{"model": "contrastive image-text model", "horizontal_flip": true, "encoder_arch": "preact_resnet", "encoder_norm": "batchnorm", "text_encoder_activation": "gelu", "text_encoder_mlp_ratio": 4, "text_encoder_parallel_block": false, "text_encoder_inner_norm": false, "text_encoder_positions": "rope", "beta1": 0.95, "eps": 1e-08}
Rows from block 6 of the image encoder of a small contrastive image-text model, named by matrix and row number. Rows with one number belong to one channel. Each number is 200 + 20 x the weight over its row's rms, rounded and kept within 0 to 999. All counts start at 0.
After each channel's rows are labels from the 100 images, of 14976, where the channel reaches its highest value: "responds to" is what is common among them. Only what is clearly more common there than usual is listed. The data: single toy objects rendered from many sides on busy backdrops. In brackets: how many of the 100, against the usual share in percent.
# convs0: first 3x3 conv (encoder.blocks.6.convs.0.weight, 96x96x3x3, each kernel summed), inputs 0-95
# convs1: second 3x3 conv (encoder.blocks.6.convs.1.weight, 96x96x3x3, transposed, each kernel summed), outputs 0-95

convs0.76,232,194,227,203,212,203,236,197,177,193,224,184,187,223,166,187,204,194,214,199,194,186,214,206,209,167,188,236,202,180,197,229,205,172,197,186,186,184,186,207,171,206,167,202,186,209,206,185,206,193,202,209,201,169,197,182,215,173,211,200,217,201,187,163,217,173,194,174,191,177,181,135,173,224,197,167,133,188,189,204,172,212,168,194,205,208,214,198,190,194,197,189,159,195,200,199
convs1.76,164,204,201,223,219,206,209,175,197,196,212,161,188,191,195,234,185,223,178,175,192,202,191,191,195,171,176,172,179,210,169,205,202,183,195,193,175,221,241,211,181,182,188,172,250,185,180,230,185,194,221,181,187,204,218,188,202,202,162,188,151,202,218,208,202,204,199,211,210,205,182,147,228,188,199,192,195,213,224,173,204,203,187,216,224,229,170,213,192,172,196,189,182,226,196,173
responds to: blue (38 vs 8.2); bottle (33 vs 3.2)

convs0.56,203,217,191,205,196,202,241,215,199,206,225,223,208,216,206,225,202,217,203,184,222,209,198,179,202,212,182,247,192,193,211,203,224,203,208,220,208,166,189,197,182,227,200,199,205,232,152,181,217,202,206,206,215,173,174,185,214,222,178,205,201,264,202,162,199,221,205,176,242,175,176,210,185,193,170,173,222,202,219,220,205,222,197,195,207,168,188,233,236,195,219,200,166,186,204,218
convs1.56,185,210,200,182,205,244,163,147,202,194,211,208,204,194,175,221,173,188,203,190,184,192,198,189,207,192,208,152,193,193,166,160,183,191,169,193,167,223,191,222,175,205,197,169,232,196,201,204,210,201,204,185,194,176,214,195,208,191,182,157,187,171,179,181,211,195,199,203,207,209,207,175,199,188,204,236,144,187,202,198,204,200,216,231,191,203,204,171,191,226,224,195,173,239,184,191
responds to: black (26 vs 8)

convs0.23,203,208,207,195,198,198,182,192,201,182,183,239,204,194,199,197,191,171,193,195,253,197,187,184,207,209,208,172,206,170,193,163,184,213,180,181,186,194,172,167,231,231,204,201,148,185,226,191,162,194,194,175,185,207,181,204,196,186,182,189,194,184,213,244,192,213,203,184,176,197,180,217,172,237,178,243,209,208,171,218,218,211,202,169,183,170,229,192,202,186,210,185,223,212,189,230
convs1.23,196,185,206,218,178,207,220,191,201,215,196,190,176,203,211,207,211,203,158,213,189,201,218,215,207,177,205,204,155,198,172,212,185,244,198,213,214,233,197,204,161,173,168,178,204,207,183,218,205,167,217,207,191,173,197,223,220,226,205,216,194,155,212,162,208,244,210,221,201,209,198,162,178,189,205,203,194,192,217,169,226,209,208,216,226,206,161,217,167,168,215,197,172,180,217,206
responds to: tree (48 vs 3.3)

convs0.2,220,146,211,205,176,201,184,183,203,219,189,180,271,226,178,214,210,195,217,203,202,194,223,193,206,223,199,227,182,191,217,200,188,193,233,183,222,218,175,190,203,217,217,159,194,191,217,231,201,241,201,239,198,183,198,216,213,195,221,189,207,200,180,241,209,185,211,167,237,215,172,182,193,216,182,231,191,183,180,200,191,212,203,186,203,187,191,203,172,169,198,175,204,181,197,199
convs1.2,202,205,229,203,196,236,157,185,214,190,201,217,202,225,172,207,200,219,206,191,189,197,187,199,207,157,230,161,193,155,178,166,233,223,194,207,198,184,187,200,166,204,205,195,180,189,211,186,196,177,200,201,196,207,196,199,191,192,179,205,174,179,218,149,196,191,197,206,152,200,174,163,202,210,222,158,165,212,218,214,206,208,209,203,187,191,189,197,194,190,217,193,142,225,203,203
responds to: house (59 vs 3.4)

convs0.69,187,222,205,184,185,189,234,172,203,191,188,204,158,207,191,206,181,177,195,195,193,201,177,215,199,131,195,254,195,180,214,254,198,197,192,205,213,194,198,182,178,207,168,231,226,205,209,191,195,197,181,220,198,189,206,185,200,211,208,221,228,220,190,179,191,161,192,200,208,178,167,169,195,212,182,193,207,192,210,222,197,184,194,182,206,195,197,237,183,258,195,188,213,194,187,172
convs1.69,185,207,199,217,211,220,192,221,185,184,198,184,190,184,194,179,205,207,230,195,166,219,210,212,200,169,184,197,172,203,202,190,220,200,198,189,170,226,211,207,148,177,179,193,218,236,178,203,212,237,247,168,208,193,189,235,206,199,194,209,180,207,211,170,208,193,231,242,184,213,212,162,245,191,172,195,190,210,232,215,208,197,207,201,218,201,204,221,190,182,223,184,208,226,201,151
responds to: from above (60 vs 33.3); candle (34 vs 3.3)

convs0.94,227,191,185,219,176,169,145,218,211,184,225,166,149,222,187,228,182,208,214,204,203,199,168,197,186,155,210,209,233,207,203,232,204,172,226,196,210,191,192,186,186,215,188,192,197,229,192,199,199,183,190,218,200,178,200,196,181,194,195,207,196,202,196,149,201,171,190,186,211,165,198,159,198,183,166,215,204,166,200,193,190,209,180,197,181,185,204,233,183,165,209,179,181,197,196,184
convs1.94,182,182,214,216,198,195,207,162,202,212,206,215,193,195,216,201,189,233,187,192,172,198,178,206,207,177,188,193,156,182,169,194,186,182,197,210,190,207,202,207,175,188,199,172,242,216,152,178,208,162,232,175,227,179,201,196,217,183,205,185,200,195,196,175,241,196,199,205,176,216,187,150,241,193,228,186,167,227,216,212,197,219,179,226,216,197,200,172,198,185,187,184,175,187,216,168
responds to: blue (58 vs 8.2)

convs0.81,187,188,175,172,176,206,191,188,196,201,177,175,164,211,186,171,204,207,196,207,164,232,201,178,212,153,188,222,167,182,183,183,206,178,189,167,171,217,160,188,183,226,217,223,191,176,198,234,201,191,185,189,196,205,181,196,197,183,220,191,187,184,167,219,187,170,200,196,211,189,164,168,168,203,167,202,218,202,188,205,202,197,192,199,191,182,185,232,161,217,200,170,173,183,169,203
convs1.81,198,217,228,199,218,189,167,217,224,222,196,226,214,229,195,201,222,229,184,232,206,199,215,217,221,195,186,179,191,167,190,172,214,252,177,229,204,208,197,218,193,175,188,182,171,171,224,177,188,200,215,164,210,233,205,212,208,206,189,208,197,166,213,165,205,224,215,210,165,221,202,202,174,194,201,176,197,220,241,204,222,208,208,212,201,216,192,237,207,178,235,192,213,216,209,231
responds to: pine (25 vs 3.1)

convs0.33,195,199,177,180,183,198,187,174,194,182,197,184,137,209,188,205,195,199,193,194,176,209,191,180,192,164,168,194,180,217,182,205,188,188,195,180,203,187,194,170,170,185,199,192,197,170,178,205,216,163,179,216,180,203,217,189,197,172,213,170,179,215,184,232,188,195,200,176,178,183,197,131,205,197,214,206,136,190,188,186,192,191,202,185,186,174,168,200,200,229,202,184,194,207,172,196
convs1.33,206,197,216,209,219,224,209,204,257,222,205,230,184,197,225,207,207,226,217,205,194,224,211,214,216,165,162,180,180,212,192,169,221,231,181,228,200,216,223,214,193,203,171,222,203,223,189,209,195,203,218,206,217,216,212,203,215,197,157,195,190,190,199,205,216,211,193,228,180,227,176,160,201,210,220,218,199,236,231,190,230,201,189,222,237,198,202,216,215,172,232,224,180,226,223,181
responds to: yellow (61 vs 8.6)

convs0.67,210,188,234,185,207,224,229,180,206,186,178,212,220,211,216,208,208,183,190,198,239,176,187,180,201,236,193,216,237,181,226,216,212,199,190,193,192,189,213,200,172,168,186,186,188,197,233,224,228,211,178,211,187,200,190,186,223,188,225,227,165,182,192,213,202,173,203,215,194,207,159,211,211,211,215,193,239,221,211,123,221,188,192,184,184,205,209,214,223,182,211,206,208,219,173,219
convs1.67,197,196,186,203,219,190,192,196,214,183,191,210,147,184,206,216,197,208,194,173,184,189,232,181,200,156,169,171,148,221,198,174,197,195,195,191,172,202,206,207,168,207,171,181,194,210,173,186,189,220,221,181,188,184,173,186,213,213,168,192,173,193,182,188,201,187,184,192,206,209,191,136,194,171,170,229,173,202,197,157,192,181,206,223,211,196,193,198,192,170,198,190,184,202,225,175
responds to: flower (41 vs 3.3)

convs0.47,245,174,199,226,180,214,206,185,196,218,207,192,194,186,190,192,196,188,211,157,217,192,202,185,200,186,236,185,170,167,198,254,217,197,218,215,228,194,207,189,158,210,208,215,206,177,198,237,237,182,201,230,199,201,218,221,189,201,210,237,193,211,207,228,197,212,215,218,184,217,197,178,204,224,179,235,192,198,141,224,174,206,186,193,213,185,215,159,219,184,206,208,195,194,202,198
convs1.47,188,228,190,193,231,234,195,211,189,198,209,198,183,174,185,176,189,198,212,170,192,197,208,218,191,138,183,153,167,196,192,178,215,198,187,202,177,192,184,203,194,195,194,201,181,205,213,161,194,213,229,175,220,193,172,221,174,192,193,201,188,190,227,188,178,191,190,211,158,239,229,154,216,197,231,190,177,195,209,227,189,197,183,189,204,203,181,170,185,198,237,212,203,230,202,180
responds to: house (29 vs 3.4)

convs0.79,203,198,181,202,178,186,186,192,197,195,221,212,129,236,203,223,198,211,180,190,151,199,187,213,209,147,198,209,180,204,190,181,199,203,200,203,217,193,184,161,156,164,191,227,195,182,157,201,217,172,177,214,191,187,215,220,202,215,176,198,161,196,210,165,179,212,200,196,178,204,196,136,197,187,191,196,170,202,204,207,199,197,215,192,202,191,195,211,187,206,183,205,191,194,208,195
convs1.79,201,202,206,202,208,228,248,250,221,228,216,208,181,212,203,172,204,200,245,186,203,213,185,212,199,162,177,204,184,207,179,184,202,177,206,205,193,221,227,203,185,193,187,204,224,217,177,188,215,196,204,177,234,197,192,197,212,174,157,158,221,222,190,197,194,191,209,233,211,203,233,166,239,215,198,203,213,212,219,222,223,206,162,193,223,179,203,197,221,194,210,201,224,228,194,164
responds to: from below (61 vs 33.1); orange (27 vs 8.4); teal (26 vs 8)

convs0.58,209,226,201,213,184,161,206,156,202,218,212,203,161,211,197,194,214,173,184,195,184,209,201,235,211,146,204,223,230,218,170,194,224,194,223,181,223,189,177,181,180,161,175,214,208,191,202,178,209,140,169,201,204,186,202,208,203,204,189,244,198,203,198,181,185,185,215,215,156,175,211,166,215,192,212,227,183,224,209,187,201,220,197,187,190,196,180,180,189,218,189,198,187,201,196,190
convs1.58,206,185,187,195,212,222,222,230,196,197,203,180,180,176,193,152,219,202,201,189,192,198,186,193,204,138,171,193,181,209,164,198,203,176,202,186,214,201,201,188,183,169,200,182,216,213,183,191,228,179,229,174,228,197,187,218,203,190,139,169,179,215,205,199,210,195,211,200,212,198,229,151,222,208,189,204,218,202,213,190,225,201,186,193,222,198,175,179,195,177,193,201,252,228,195,178
responds to: orange (34 vs 8.4)

convs0.49,208,226,166,223,214,198,208,173,190,209,208,161,202,191,163,164,191,155,193,207,217,201,205,182,205,175,179,226,204,186,207,191,196,140,218,204,220,199,197,192,226,195,163,213,198,200,211,208,177,203,171,220,207,221,166,174,181,197,170,181,209,242,195,201,188,194,221,191,233,171,193,204,206,191,190,238,222,209,211,207,191,176,208,182,218,165,184,185,212,221,233,177,182,214,205,216
convs1.49,226,209,191,172,185,218,173,206,218,180,194,205,223,179,199,198,194,211,221,190,189,205,157,221,181,190,185,176,178,166,177,171,193,237,154,217,197,198,191,186,199,201,178,213,207,211,228,196,239,180,246,197,216,162,215,213,177,192,227,195,199,170,200,184,219,212,187,168,223,204,224,198,180,181,200,214,173,214,213,235,194,230,198,206,224,202,188,204,165,179,203,194,198,211,208,153
responds to: orange (30 vs 8.4)

convs0.9,210,220,227,217,225,196,242,183,201,203,206,237,234,209,214,197,215,223,205,194,223,195,217,203,194,244,221,213,223,204,214,203,223,201,220,210,227,202,213,211,207,189,199,196,203,203,211,223,241,204,181,213,211,221,200,200,235,219,206,236,191,210,202,210,217,217,198,186,197,199,210,211,207,215,190,258,254,201,206,161,215,225,193,213,218,161,236,212,235,175,207,219,204,231,217,188
convs1.9,185,199,201,196,206,200,182,210,185,177,187,196,167,179,193,194,177,197,200,198,184,179,240,176,189,131,178,177,166,238,194,193,185,193,188,191,178,186,195,207,168,219,167,173,169,178,222,184,189,237,212,198,182,177,178,193,200,199,194,218,172,161,210,166,199,178,186,187,188,191,200,171,192,159,172,188,181,187,184,194,185,178,206,194,185,234,183,179,170,212,206,191,213,196,192,196
responds to: metallic (70 vs 33); flower (42 vs 3.3); orange (26 vs 8.4)

convs0.93,243,193,180,245,228,207,221,204,185,167,201,185,188,185,183,168,194,195,210,209,212,182,153,199,178,184,190,194,169,184,185,194,186,185,216,162,212,215,197,167,201,221,170,195,181,192,173,201,192,187,208,188,204,190,184,215,200,202,168,192,185,180,214,210,220,144,210,208,158,196,162,191,185,199,154,235,189,202,205,189,210,201,173,187,187,190,180,216,186,168,199,186,220,188,217,191
convs1.93,196,200,182,218,229,215,236,183,183,188,242,166,218,191,208,193,178,212,155,201,161,187,182,204,189,210,191,174,198,212,220,199,184,193,192,170,204,196,198,162,172,168,172,178,210,207,215,204,247,207,203,174,209,197,176,200,203,206,216,227,193,184,173,166,201,155,191,193,210,222,206,195,196,211,212,167,215,180,183,175,195,218,230,182,220,211,179,176,208,221,206,192,184,185,216,243
responds to: flower (49 vs 3.3); ice cream (49 vs 3.3)

convs0.52,220,166,215,190,198,188,194,180,204,192,179,190,190,185,208,205,181,214,181,183,228,191,169,198,192,136,197,204,197,182,210,210,169,196,232,198,205,195,194,196,179,205,190,181,174,207,200,203,170,164,167,207,210,169,198,203,204,185,139,188,221,183,211,180,220,181,186,198,194,150,181,183,178,207,188,207,168,194,185,220,226,189,150,174,184,193,217,172,214,204,193,204,222,206,173,207
convs1.52,207,207,166,218,222,223,231,212,210,204,211,194,146,208,194,190,201,208,162,180,192,213,201,219,205,167,217,200,169,201,179,218,210,177,243,199,185,213,218,196,171,159,190,184,223,235,153,191,189,176,216,182,185,211,183,205,198,217,206,206,185,212,191,190,188,192,207,202,171,213,183,137,189,188,224,198,209,199,191,181,200,200,199,212,201,181,166,187,189,146,226,191,202,202,202,212
responds to: yellow (30 vs 8.6)

convs0.53,198,174,136,197,210,183,200,195,203,203,211,167,156,199,191,214,203,199,200,175,180,201,182,194,198,173,203,185,196,174,228,198,211,171,241,189,196,188,181,186,169,204,194,209,240,187,172,212,192,179,173,199,179,217,206,192,168,186,210,214,175,232,170,222,166,190,208,198,224,198,176,168,197,174,209,217,231,194,189,190,199,204,209,198,200,163,166,178,190,193,203,194,165,203,200,159
convs1.53,229,215,185,203,211,174,199,170,207,220,186,216,198,176,204,168,254,204,223,216,196,209,238,216,214,193,178,212,212,182,174,185,226,215,181,214,191,186,185,250,221,178,212,241,172,218,181,152,172,194,220,175,225,187,208,245,185,209,212,190,217,194,219,191,210,220,239,222,203,202,236,202,193,173,209,193,205,214,200,207,210,197,188,213,211,212,197,205,184,200,225,221,196,182,188,175
responds to: ice cream (49 vs 3.3)

convs0.66,187,168,221,200,186,195,157,171,197,196,203,196,150,186,192,193,195,212,217,169,195,199,200,190,169,192,179,162,187,168,182,186,162,184,189,198,180,191,192,187,192,174,181,226,177,173,181,196,179,184,181,185,204,183,194,209,191,183,195,139,191,203,169,217,197,209,208,215,216,220,192,160,198,211,208,176,136,176,182,230,185,206,187,205,194,205,197,178,211,194,192,201,189,196,177,181
convs1.66,200,168,197,200,196,200,189,209,210,221,230,205,198,206,244,222,218,199,180,190,216,213,201,219,175,225,211,177,215,201,197,183,193,214,201,249,211,219,236,203,220,191,222,208,190,198,190,201,168,179,171,202,211,173,224,220,191,232,225,198,199,175,204,197,201,231,219,213,183,201,220,251,180,199,244,205,218,242,208,168,214,205,195,227,180,213,187,170,171,193,212,224,206,166,175,220
responds to: red (40 vs 8.3); dog (25 vs 3.5)

convs0.19,207,198,186,217,200,214,235,195,177,183,208,181,201,174,183,168,190,211,203,194,210,191,202,187,210,209,170,257,177,199,188,214,221,212,226,187,212,179,199,207,183,233,240,225,199,185,161,202,253,193,215,209,225,181,189,155,218,189,186,195,186,211,221,208,212,184,214,230,194,201,150,211,192,230,185,214,197,195,186,235,219,204,202,182,200,196,201,211,213,194,191,171,204,198,143,200
convs1.19,213,200,175,212,205,197,197,205,200,176,216,222,193,174,206,215,191,216,216,203,211,201,214,200,211,172,187,142,215,215,235,162,215,198,199,207,178,199,196,222,216,188,168,198,174,222,242,196,132,203,208,186,211,205,203,190,191,223,225,200,198,199,218,200,200,204,185,209,204,186,254,195,184,182,232,205,235,209,191,174,215,212,216,189,184,201,180,187,207,180,219,204,190,210,138,225
responds to: from above (63 vs 33.3); purple (26 vs 8.2)

convs0.62,183,188,179,226,207,212,155,194,206,205,191,186,183,189,187,192,176,179,232,223,188,208,173,178,215,168,176,213,172,208,161,164,194,176,227,174,191,209,180,203,214,208,176,172,218,205,188,230,195,185,179,198,206,199,195,200,167,159,194,210,198,175,184,212,194,180,201,205,166,165,176,185,185,194,177,202,203,183,234,216,211,171,179,187,190,190,200,210,134,194,196,175,200,189,184,179
convs1.62,184,195,197,234,222,188,215,182,191,205,195,191,181,199,206,176,205,208,191,217,186,187,199,198,209,193,161,194,165,173,203,205,222,197,153,182,198,165,223,210,167,155,189,210,146,201,196,158,188,200,223,208,202,211,175,224,194,200,201,218,183,164,208,180,191,190,211,191,175,214,190,169,162,184,170,183,184,203,186,191,191,201,190,217,212,203,165,235,177,181,215,201,180,163,228,211
responds to: ice cream (39 vs 3.3)

convs0.48,205,197,210,210,163,153,231,191,185,201,216,212,237,198,207,186,208,176,181,191,238,181,193,202,170,249,216,184,238,181,215,204,207,199,213,204,173,201,209,187,201,185,207,202,203,203,232,184,208,198,187,198,180,160,195,216,205,223,187,196,201,216,217,193,214,185,208,188,199,210,210,253,196,206,178,230,243,208,161,142,206,199,210,200,229,180,215,182,218,209,200,204,235,189,210,195
convs1.48,166,209,198,190,171,160,199,216,182,175,202,203,154,181,186,205,167,188,219,189,159,204,218,186,231,145,178,197,156,213,206,199,202,212,188,208,225,203,187,198,177,197,157,187,210,202,198,200,223,216,235,200,188,219,178,173,218,186,176,229,205,185,204,197,188,227,181,205,192,188,198,177,227,177,208,238,204,186,169,184,203,216,191,195,199,180,211,230,168,194,185,196,211,231,210,197
responds to: metallic (87 vs 33); mug (30 vs 3.2)

convs0.64,213,190,208,191,177,194,173,200,191,193,165,207,185,207,173,194,182,194,205,179,254,183,186,198,188,172,195,212,190,178,195,184,181,192,214,179,181,199,184,175,207,207,212,187,161,194,203,195,189,171,192,216,187,184,167,206,191,188,155,147,202,194,229,197,199,191,182,186,216,164,161,213,208,233,183,211,174,186,165,205,210,183,169,138,186,197,193,189,185,187,185,183,196,216,176,195
convs1.64,204,188,205,242,211,216,193,200,215,206,229,217,199,218,217,209,232,209,168,194,174,221,186,235,216,208,190,204,185,189,165,190,217,225,188,214,194,220,221,188,182,154,180,220,210,228,182,208,223,188,211,181,210,207,204,244,209,238,210,223,193,188,190,190,214,200,211,220,185,216,176,189,184,184,238,207,210,236,222,176,240,217,186,208,221,171,176,205,178,166,230,199,168,180,218,211
responds to: pine (29 vs 3.1)

convs0.0,183,167,198,189,205,239,216,210,186,180,184,194,204,189,193,180,197,181,208,175,194,204,167,200,187,188,171,200,199,139,241,233,206,170,168,209,228,188,216,177,161,178,203,180,188,198,198,247,198,203,152,216,182,213,207,183,235,180,219,186,224,218,199,191,214,176,183,185,211,181,180,160,193,225,212,192,190,199,182,181,181,182,172,180,201,180,204,207,221,207,199,215,188,197,192,197
convs1.0,178,205,195,232,225,221,222,169,214,183,190,210,182,176,206,236,189,206,186,202,196,204,220,193,202,190,169,194,174,255,184,188,195,193,197,201,159,217,234,211,185,213,186,157,240,233,168,223,206,210,213,175,178,202,180,207,223,191,167,212,163,208,210,195,191,210,208,213,221,216,202,166,211,168,197,203,183,208,217,183,200,170,200,215,221,183,185,224,217,165,229,185,198,219,203,190
responds to: flower (25 vs 3.3)

convs0.31,191,226,191,193,199,228,204,226,199,169,189,208,199,222,170,192,207,172,238,163,205,207,172,203,210,208,171,205,184,174,183,199,178,205,220,189,201,182,201,184,203,183,258,241,198,209,197,198,219,192,192,199,194,195,184,186,151,185,164,192,188,215,193,207,183,213,208,178,195,188,190,201,185,228,172,186,177,178,217,259,166,215,198,215,183,193,184,186,191,215,233,207,175,167,216,214
convs1.31,191,165,224,187,205,197,154,187,185,229,219,211,223,206,198,193,216,219,207,235,179,183,219,181,219,164,197,162,217,204,212,199,216,223,181,222,177,155,164,222,203,174,179,182,148,166,208,159,160,217,195,212,214,203,187,216,198,198,160,223,209,182,229,181,202,219,217,207,199,231,186,195,215,200,171,229,206,193,202,197,218,207,214,191,206,205,198,209,205,197,215,205,219,189,194,190
responds to: teal (34 vs 8)

convs0.20,207,195,202,185,187,192,162,200,189,210,189,194,189,206,173,177,215,193,203,187,234,188,190,206,201,179,190,176,157,152,209,201,204,173,183,233,194,185,206,209,167,190,218,212,172,207,187,209,170,160,168,192,198,207,205,205,203,173,177,189,210,163,214,243,191,166,190,182,180,188,158,157,173,231,190,184,203,173,156,198,183,216,176,184,194,205,224,221,208,201,197,207,187,203,200,200
convs1.20,181,185,187,239,223,211,221,182,240,201,190,202,173,188,206,206,215,208,181,232,199,194,239,193,198,220,185,208,195,232,182,193,207,214,205,201,194,202,191,197,160,216,195,169,210,216,183,223,193,214,190,187,173,201,211,206,224,221,176,212,173,194,232,190,204,181,222,216,212,217,203,180,197,167,208,135,178,185,200,187,207,193,238,200,214,191,155,181,225,196,232,166,240,218,197,196
responds to: teal (44 vs 8)

convs0.8,192,184,141,189,174,192,157,218,171,193,179,163,182,194,201,182,209,197,193,202,185,209,198,181,214,210,214,149,195,226,183,172,210,194,143,181,202,214,175,201,219,185,213,156,182,189,219,222,178,160,194,211,210,204,215,194,174,195,222,209,188,175,181,209,162,201,195,202,173,215,212,194,206,172,199,166,185,199,199,178,195,189,199,213,177,201,162,202,189,203,199,197,204,179,202,223
convs1.8,171,237,194,201,206,208,185,222,214,228,177,199,184,184,203,198,182,202,204,202,213,210,191,192,173,225,165,176,206,141,236,187,180,200,177,221,185,186,185,187,196,173,193,207,193,197,196,172,211,194,214,227,187,217,190,190,180,178,180,182,191,193,213,250,193,197,188,204,163,197,171,206,162,190,179,189,158,191,234,210,204,167,179,193,186,190,173,242,197,175,164,199,206,201,190,184
responds to: blue (31 vs 8.2)

convs0.26,240,221,219,180,181,169,179,182,209,166,195,181,178,202,188,201,197,178,226,182,215,182,188,196,188,211,170,173,181,187,211,209,173,178,214,170,186,215,211,165,212,211,195,173,216,188,194,171,209,198,216,225,169,189,165,212,188,187,150,193,193,187,228,232,191,197,181,174,227,193,176,210,211,238,186,237,203,189,166,201,201,196,187,157,197,183,216,194,206,178,202,191,209,218,178,176
convs1.26,204,196,192,221,210,178,192,207,210,202,230,208,178,206,204,198,192,190,214,210,171,218,198,211,220,169,158,198,160,171,166,190,234,207,151,201,191,230,204,214,167,172,193,236,188,230,180,201,214,215,217,205,206,193,202,212,196,227,217,195,197,206,188,169,214,210,203,236,176,190,178,160,190,157,201,225,179,216,205,177,199,213,181,191,203,174,174,221,181,206,219,203,162,170,214,182
responds to: ice cream (37 vs 3.3)

convs0.92,203,193,207,171,209,183,207,190,186,188,215,203,197,169,184,210,214,188,202,197,192,215,213,146,155,206,165,208,172,157,203,186,165,212,193,189,180,198,195,215,177,201,232,202,194,170,189,213,211,194,168,200,209,155,198,178,171,213,206,164,193,211,183,189,203,217,207,180,203,184,195,179,176,178,200,181,173,184,198,206,211,210,212,185,183,191,181,169,209,148,215,179,179,180,146,208
convs1.92,181,173,214,168,179,225,177,184,203,206,236,219,189,251,207,212,225,201,219,220,222,191,215,152,197,204,253,199,212,226,199,188,181,204,178,213,196,190,200,217,216,197,190,202,206,179,203,203,157,186,191,220,217,219,195,204,205,164,223,221,199,182,244,204,191,249,208,215,221,219,191,216,215,217,215,214,205,200,229,200,211,222,229,222,175,205,206,203,174,226,212,197,216,208,167,209
responds to: red (72 vs 8.3)

convs0.7,211,214,216,177,202,204,203,214,190,203,199,204,212,181,175,200,223,171,230,185,237,194,213,187,172,215,150,201,166,148,175,201,173,201,198,221,192,205,215,218,198,222,254,218,180,192,193,201,220,188,194,207,196,176,211,199,176,171,201,186,196,218,202,195,209,225,206,169,180,208,186,228,162,216,208,201,190,195,196,263,197,196,177,165,184,191,173,172,222,184,213,184,196,192,186,191
convs1.7,173,180,201,211,187,202,161,176,202,202,234,229,205,217,203,208,223,182,192,199,202,202,217,197,219,158,222,202,239,205,241,161,194,228,199,198,172,198,166,218,167,202,198,190,183,202,218,187,152,199,226,218,191,218,203,227,211,208,202,227,185,171,230,176,191,247,195,208,194,217,190,202,214,196,226,211,223,197,225,186,205,228,237,206,204,207,181,194,164,224,207,208,208,218,212,177
responds to: red (34 vs 8.3)

convs0.40,231,192,204,198,188,205,210,154,178,225,215,173,182,181,178,166,218,178,184,191,187,187,210,212,197,184,204,226,166,183,147,219,199,187,239,185,226,182,191,207,160,195,184,196,199,174,181,225,211,171,199,212,195,177,198,207,209,189,200,210,227,197,173,210,213,200,207,187,206,180,184,167,194,220,209,211,149,179,174,246,176,197,186,198,208,186,194,170,190,195,205,191,166,199,196,171
convs1.40,205,212,178,217,254,217,199,207,196,186,228,200,209,219,203,216,206,225,193,168,193,230,186,222,204,151,183,171,198,207,178,199,209,198,199,209,162,197,211,208,205,196,208,198,197,208,184,196,181,204,229,182,192,214,222,202,188,202,151,196,157,200,235,198,194,219,173,188,166,212,217,163,208,173,234,183,222,222,212,181,191,218,212,200,205,228,143,176,194,196,231,215,215,215,201,206
responds to: teal (27 vs 8); green (26 vs 8.4)

convs0.70,193,188,210,233,178,182,206,200,198,211,173,192,168,190,200,199,184,189,178,189,183,204,190,201,184,153,191,208,190,175,193,226,199,174,203,211,198,192,178,206,155,180,163,225,222,196,227,217,192,164,156,207,204,194,224,220,160,196,193,203,199,196,195,189,191,181,194,213,203,179,203,150,181,188,177,182,155,193,182,212,164,191,183,182,205,199,195,183,205,228,201,190,182,196,215,138
convs1.70,176,196,193,236,223,234,181,199,207,182,210,208,194,192,208,184,220,194,219,166,179,227,195,218,190,162,194,197,188,197,187,232,202,183,208,195,186,198,225,207,188,170,211,195,200,236,172,200,210,219,208,183,217,177,171,239,215,198,174,206,155,215,232,160,189,191,207,236,170,225,207,184,240,216,201,189,195,218,221,223,198,220,190,214,219,194,211,214,183,178,236,215,233,196,183,170
responds to: table (26 vs 3.4)

convs0.80,205,178,183,148,179,158,172,185,179,199,213,163,218,193,186,155,163,190,200,198,216,187,185,180,169,239,193,196,199,199,184,180,198,192,181,203,204,193,205,185,201,191,190,181,189,169,209,197,181,193,184,181,221,184,178,168,194,166,228,202,193,194,217,199,192,175,210,204,197,212,180,232,195,175,208,202,197,171,147,157,184,205,189,182,186,202,196,210,203,174,204,159,209,199,171,218
convs1.80,228,206,195,207,184,166,198,205,205,198,194,206,173,193,197,227,205,176,211,211,204,207,211,234,186,168,204,204,168,200,202,171,200,202,213,193,156,210,190,179,141,232,178,191,190,233,228,214,245,209,212,204,161,181,220,248,201,218,205,214,198,194,194,189,191,204,210,194,191,185,211,179,151,188,172,205,170,200,184,206,202,185,188,210,199,242,209,151,187,199,186,202,214,220,210,189
responds to: orange (40 vs 8.4)